Weights of a small class-conditioned spectrogram diffusion model: norm layernorm, patch size [16, 4].
Rows from expert 7 of block 9, named by matrix and row number. Rows with one number belong to one neuron. Each number is 128 + 32 x the weight over its row's rms, rounded and kept within 0 to 255. All counts start at 0. Numbers have three digits each. After the name is the row's rms in percent of the matrix's.
# up: expert up (model.blocks.9.mlp.up, 8x96x192), inputs 128-191
# down: expert down (model.blocks.9.mlp.down, 8x192x96, transposed), outputs 128-191
up.20 099:090102148124117094144175059094062131108102125186140084172095107112158138037113103128133105148120114201142136145117116132116119164152167133204107128106122136174217093133180167148185204109129128
up.21 095:184116150177204082106136096101131122163078117105145051150127114188097113176176104104155127094094094095152116129129129134114123152122087094145151105122150130142152168065114162116101073075140127
up.22 122:118146097148117133139126072156099161110179188101089124149130079178099113172143064145083136087123167124122105120102131125135171151117107154093059129161163119093130090143139142134179089110175107
up.23 087:136091138155143110110127123129137120134133117105150099175050128096106037161210164128141109129100157175132148098125055126126147227132131171155139197117123157085110111087118195128102148072128169
up.24 103:113096050120155078135126158093160183161138126128138080144152107143124120127091119150114134135164126130136135187163171140083117165111137142183108099115119170138109106126146144178098190112075144
up.25 110:108116088134131124128195139164109138131173169140094132147158139139121145175100081125162138179172154099141111129131185171170141159143089100122172083109100144112092097098142124102122142177077124
up.26 088:146116130120107124126110067157098117102168096158132118138100168152129039145177056107176131128110188133154128109118084123146137241185116144201145180108087155126114168122133094109152084124150160
up.27 113:097129096139146136095095074177103161122162114134100104097136081113163122160138089151143127117109173064143115069157103117132091145154138065089126152094161113157139080101109087083133121121082087
up.28 118:121155094114112114145169107146185140144077172205124153128136187129164136117140136073142151125140130164134112112160085158116129141116150161162109159167173119142131103116164194120113146152167122
up.29 095:135171168126127095142170168164139100134107110171144108154076155112076096184101104074147148087122123115135086078130112169161112166106156136166115195142100163101142119105142106139094152137144135
up.30 090:161086132138108119132151123139152125141125173183064132138126134097086112151162133144071113138146169139113139082095117174086128057145153142181145088102092119137123177150119196150138122089182151
up.31 113:179232136121118087141085108131160124127158141170105083120152103165104119153138107171115176038102117109138148110132138103181111084066143073145108152169058120087138153129132129137167142119153131
up.32 086:114158121134139121143103137158172102126145141155125098076164110158177110146050082106107195138144157079150122161135182072123111132131123113137116116147113151103097125106126097145189080099071087
up.33 094:134071153144144146163122125142129076093128149131144112128101133138122131066193077133102131127082172107132148119149138076216144094124138076139142122135102118126165131092187166065173100118123073
up.34 104:103097071100100157109156056131103170144147158079138113101163089121180084149079131104166067151143147102119102092137132116102120150159090115139167127070099112176128115128176066081103101153084120
up.35 073:159156113111104161055163075116050162156101109127034107132100133148142109143092136157099126119109135131066102075085154089158113184181152151134187185137078182118149107116118151083046143056122092
up.36 086:140107160117131107138137134105158094118123138171159176147085111099136078158124108161085181153150119113137139046135104064166109085115143076095064116117085167081143169114139136063182100178128129
up.37 112:140160146170105111090077138087064084167120121123140028139109097123086208110140088123208143155141124118080105173140127161152139071110127162162103150093175090142128127105105111173166145172092083
up.38 084:076123163111088086108158088089091115134160175167110133128108108123161168090096115111122139122114139183109100076083118112166182118105107139085112148148170153065117120170174225072196161201127095
up.39 105:130142122143151108134106192145166137135109109137092191116080106120155036208171155113125082150103123105117100126182152110120047115137108123189163154163120173144121182133106160120108129135057114
up.40 077:100116108094150122132088151138144114121103120128138126155119136121131172167133159123165113103189111115088153141121127121212131046139137047085042069100174167114115144118122149105165139163158113
up.41 109:118121193114126129167173134093120142152120177096135139101160169108138070143116134100122066157188129106125107126196124112081054156104150056140088165110106170089128101138148090116130124144104084
up.42 081:093075119101090083123137128129072078164152162142106099115100183137132154112107117139096155140101127128102110062108117124124149130145122104166155103128119181159154118093146202168174133147097042
up.43 090:109142140097120067150099116177099137124165097180090118114086137086121072150144119101130150129100115092178156092135059145142100192119126129124132140124110145114148138065151121100173080096118089
up.44 089:123136083075137121127150128102094147123155085098096134134133165099114166063089126111137070167163115117120169161147137126124152128152152107159193121131125145161148151179108126170059169143137163
up.45 119:126111080115115115111144131121061126106078114090085138109128122081149110105202151139091107174155140123161201137137038167151110132148216108179078132121125145182148184151098118164175180112123141
up.46 093:109210139090119051129104137116111101166099115100126121146088145105153112123135147139121028096105122112121164144168098097159106104118181054198108135159158138115162224108084160143210155156136117
up.47 118:122123059063124142151172099084088149144155156175085177130164136119136098126130092152133137131151092162146137167133098114101159147121127135114095114164184139117096106137169158132110144151162171
up.48 099:177128115099173157099150029111075110115118139135079098157104144168101159162106155139152137064066143167097113133082192102156195123142109072117106152107076139119141141094083161099164144100184173
up.49 086:148065168089122140126156128071082061170156134127100022140169102136087188101140099114131136084082124129071125103114185117198116124119126151144087123073078106120117131089054140096171159134137101
up.50 108:148128103100139121077099088161068149135160137085054104131129119152096111140116095093126116146082078150119119151144164215131115158165143182147164125100161162196111068119094078159125128078112134
up.51 101:119085224166140128157098163098103099142141150118143067119130111067148176076179140094118133169130126116151125080141115133125106104117112140147118153121135165107199177141128207154157141103037088
up.52 110:115152046093119148074148042174054170142142189154079171130159174123157103166112143104130119118104146159155125115107145144145159194121093163108170141139147139089117125139129132078115107025153103
up.53 102:146165149103116077091160064084174120120170140164112112157097152173110119140149122148111134133073156123132134070097136089115180152142138105136133160113073141175172155140121165115144157096184137
up.54 088:164127145144129121070123185132168155170126105088154147088132055118115101106075126173111119156147107083163134070143126153147085112082159112087162108086130149125125116144115128131104108146038089
up.55 083:196123062131140165093181071123114120088126098178118122190088127122123069175141084094124124148086194101107105086151138126135120159170148098155200224146066108127129117056091091101113153099125086
up.56 066:129083179166120143101129070110101062113130081140074055163116151155122126135177114107195126101066157114101145095146143153149126131121174124148157146110101094181165170143086132094108098117117134
up.57 085:102100061111130095142090104132085138121109106110152073189088128123097125156128132105100120071117088097142099169155154128097121165123113091156144124109097153114147136116121142178204124159098153
up.58 079:137086118126128120143117140070080138133123145117163106113157125118111148104165084154145152205176126132146197101145099127132114140101145070105142087152122105130146119119195164145115121132104107
up.59 115:122117099129148107149105160145054158125108104145136148128073124057143079096159165147126109170139139134142159129113059158085048109139157131213085184125184149141171092147133150153145148146118115
up.60 108:110106126068160127073147122107087117096172123121122145148094135141087073175121133138137094125121120101112130156144129137172053146155121071100181202145116151103124132113139105109121158192118141
up.61 094:095136109121094096171111123118056155149143096132170090191104122134087149173143104087155138146114130109143118160164168183135140148104154173211119131088150105146125128106094134191175096172170137
up.62 088:094133174150114138107156114152139156087144139156090133130123092111148171115167123133122148126111180100119153080161107121158117067134122105124162134120136095134138110125123100081153139085119147
up.63 104:105112146125081113135093180126147122153131101073149166108178081113142094168159117146115129167139155080171154127160138143112078089109159073117178111134106094114110138099116071122136105133037161
up.64 117:118060130133123121130083136110094104112179130122048107131160125100097108114165056141112148183099145058114128149139122075134084114160137098141157194178130166088160179130126181144197152165084109
up.65 076:138090142125159138052094115144130169121136125110102116144075115116151075185146096122120126171055086170127129128159144159117169117101152187168184157104157157162144144141098125090068081126156132
up.66 070:181143114169085115100154160087100085108138142108145064041115137140081130118196136186160155142126101140186096107068104131109101162120049134146167127118155066149099113122107171169151131165101162
down.20 106:134044100165109147129161174077191142125181123080163116102151136122123133124176114140081140166175098107158134157171134149141099171081172162182128124123110122100075179122153075117102093145103214
down.21 103:047093058110108174127103126072149171169110155123144105091171101066140140149122098116124137126140127169148124114086165095100065120129168127057111062125148147112160101081149117124104173105143106
down.22 097:134139136069099139167121112104150139073130064139198165144208152073106131104150131156176164125154150126091204118146124074125098100132138140129119147114114125165130137081141143173136111116116126
down.23 095:142145076205147150088079150163064096188135133142127140147151128087144117088109215128123109153165117119160081143124078077101156214207131167143139129145151150188144110213067167104087179135133149
down.24 091:081157053145132140163121166078168110152140147177126156179109134104060114129121132155158154137057134074087165132120174133132109124131173089125081128133176136136096136136162168151121126111134151
down.25 102:154128078150166113148097139120092098139194070114115111111082121128138105166106110093152112150090109117145174123131119091112131171137164189093151175085087117129149131081089145121165185147156159
down.26 137:147091080129222178138146152119055097142171156143106091088125137090104086102130176145109084132143068163120089134113099138089162178193145187180146106143121124156089100161113151117141122152141161
down.27 137:146142154151228089128141116150078104137151151171111167111095154153138088098127130128142082157141095107122164162154073079136195155143140149161171118167100158100067128189058117099153112101137181
down.28 117:108126088093133148202113119111155154111111080123175152133157072125059142134129106161120128129139172149139127100121156043139146113103131128143111140148106134170101127107161163161081113156154111
down.29 100:116093091151127169140150126170158111107116155175116178134154103133097127158144068090143161151154149116038174115137189176086152184166071132129121069165139134181115085156125135094101154149127099
down.30 096:110170101130110135065146144171127103126138116120134168101114127157094152161116085166108105132156106157094118144139157198109136189106144112121163144097101086156133099140101114091147161122127154
down.31 105:105141106071137174123121083159085166116097138085145179127121135111076192200171138089103149129187114157158120114144145116122154145188132204101108102104147140125139144141125105105072079135152126
down.32 093:089112090161168113121117086151107179133155113128108157076162140041152184102143152103142135134125140107182169182095108137103151175189133174144155111158162087128069163134072098145122108137130185
down.33 092:147117081139135138119139158105130116093112152120096134124127186112137126121101163123157168179066107073092180169168077151083117138147168103105095089170045094104075132157121106188145153149105103
down.34 105:111053084147179106137096172135120137179128105173101137143141135077185055093148130150086112104208139147172142124158089117129107069130191127161091055128168100176171093096167172186154108138173140
down.35 071:103090129188117137135136146169156113166123140159158118148121132029094150112170151113109097133115122151156140132123082103091134115129216118138125120151134099063077094173102147113181112119120096
down.36 104:131159185157117178138153100149137142101143118062130120099167093113074150138096076118148169135138098163065094115126180156121086121160077118128125157121118125077152129056107159138168125147189056
down.37 104:116114060168171158103170163121139160082122048111171152118126116107064143150160093121092204070100099145153153065130120205101120161161110092108136112178138156175092110111166126129122160165220141
down.38 082:156168126163075146196067129151166129150104139117152138171162107148151175138084133127203108134123164115124171143174156079128047102081179143140189103168120108151131062178119104173099090086085106
down.39 096:146141101086100133150103090074112182094092170117152092145122195156120111106159104143164100127174186160102176122111122151115118146094147112109111147090084142168138111110131062089149137108118155
down.40 079:156189159064037096120161130171078101134162125142140110134109166189163163129074053145109177124125117102097173082176163150120058185069148124181099173124089152108104098120139078102118167079101155
down.41 132:142162140152194135140141089129128180061117157178163097118195133110124109121122116118178142116149140158000144136153148150081152107103135119155136079161107153163150086141123150131125097063138137
down.42 070:169163092118049093158121110146115180103157146076068147125109116159176122134123113147117072142157128119120162108111104118124122149104109190084198134137128136090118114183107140084063120079084152
down.43 099:190143068211097088113139141190053172102147141094103128110113133163145126176132123134163112155103082150139165081109091174094143153158102091153168129185161125148039122154060085080117118166058134
down.44 090:166110143099100072145142147199073141075183091107143068121086193135185131106161111098151152106081094125122081135110114113100105087176146168170120181088136132167081139173098103104081079124131121
down.45 104:135108151083131084136134099082142080178175113120111097133153131116138154173132090132109104135057165126122163129187109103120100154109117143133100153119192112076086153106082119101135120132167186
down.46 088:114161116125116104102129127125074128163113096095110124123130113152088178146130109160113149070138080109107176140178129131125059187152110137094058137139121137134136137076173120160088116146155138
down.47 121:112123145112187156170082103119159097092119119078115152119190120138111147146129109130150105128134159137080163119135137077147085091098112130155117105126054091135175158084164164161122158086094087
down.48 090:104110139151106147138112140176143111117113116159189125137140094064125184112098099151108101117174138145164127111164114099123131121101214145151151119108145120133140131140168138130134116146093103
down.49 078:087106119081070175134137130223109183136147141170173116077093142066098173121188078138116098158152141139219158118176095151125154089083225117131162125120126135143081096132197137150148133150125166
down.50 112:137050114132185138144121191129084154147126136108157067092135160135151124157149149120185163129189099130147122069101171126074145118167182129194115118151097101160147111151133164204172100148117083
down.51 090:080162148108122129080099135153134159135115099171136147136101133165145132066182148114150083153073124170164089143088178058119116151136154103119156142173136105125121079114022114090075104125175206
down.52 111:185071149117124144159111118076089112090156109142132101160175157139069145123149142132162143161153158086090111091161098100105140090106165092200073124155111067123105132152128152200198115161106067
down.53 108:132136120091091183108145082164106131145082088162143101132097109137069190112117096118123150123187120131206100096091150142137114141109141117160140106110138145178109089102144159111017099127148123
down.54 083:074129128101151153146113075117175123134138180159072140143195157082119095154138135098133106135196119169097157143149132133105167135161124103129058145110192119100112151086117121164181148140143177
down.55 084:131158128112173172091097134183076116167106213121162110144139178099145127148089154141132135108111089161121128122143153095069161135157147129125099111153152112123116170153128127133187193151159159
down.56 075:100070093127149143149148110207108149157114124146112136075135131101156123167141123072154033158156151166161118136174051089108159152152205072095126099150158118167092123107138109106148137155118128
down.57 090:068096163107133123154166151124199143114114137154101144145203099102110160119133121149091150137085078138092148134114147140113097167134124097115097143120170142122122173114126152136095145134114212
down.58 087:137080117103177174112149151039171147109091180150123100100148115131108169188197130130142105131090154100158117101143128118118096168154157189135092108128117100113133113123141124127035089165074133
down.59 118:200128186123152099131106120154162130147150181085094135148147123143144136149150115110102175122151151114152181131144099122145194117180118167112115094158055079178171136130129128084139198136121148
down.60 116:134181135100075186128174080188109139144151147120116138167104121196069161166139124196129155177181075121058147127090165109114140135105120080079081084118068128103113123171188162069139111104128078
down.61 097:128071170164085080140123136152114107126134136192150112094152153147136226108132058111108131082172067122124154113122154196150160158089173090120126094132148080124120038110165090150095127126145146
down.62 086:100110165143152123145133199090144141126125127149150126091143103112072131086077148087142120133092135131144226144198088183120172136077154117163083158142106115123177121093111102168111134144167148
down.63 096:121104183144140191126074109088182138154071123204142104163164074130114148138156117133116083123164146184119133078129163059117148125127168116193106110171146124191188115112200191159134101125135094
down.64 112:157171099126083128085172160094107124103155167162165133163156153110092149048126123179077147154152138081104081093138089156135156085173142126127072155116102113105095146155143119120142134107157073
down.65 077:092116158118113111133104106164141165097113129130156114125103161143155136169145121068214125143121142132180121088153186113143130080169180092158141115110128073139149158141078125136150106153063128
down.66 073:071123066121076117116091074206124162197139125118132120096174147078139147074104127108136104108124177165185158153129112124141150054148179147095180117119151064115123110103172119095076099113087140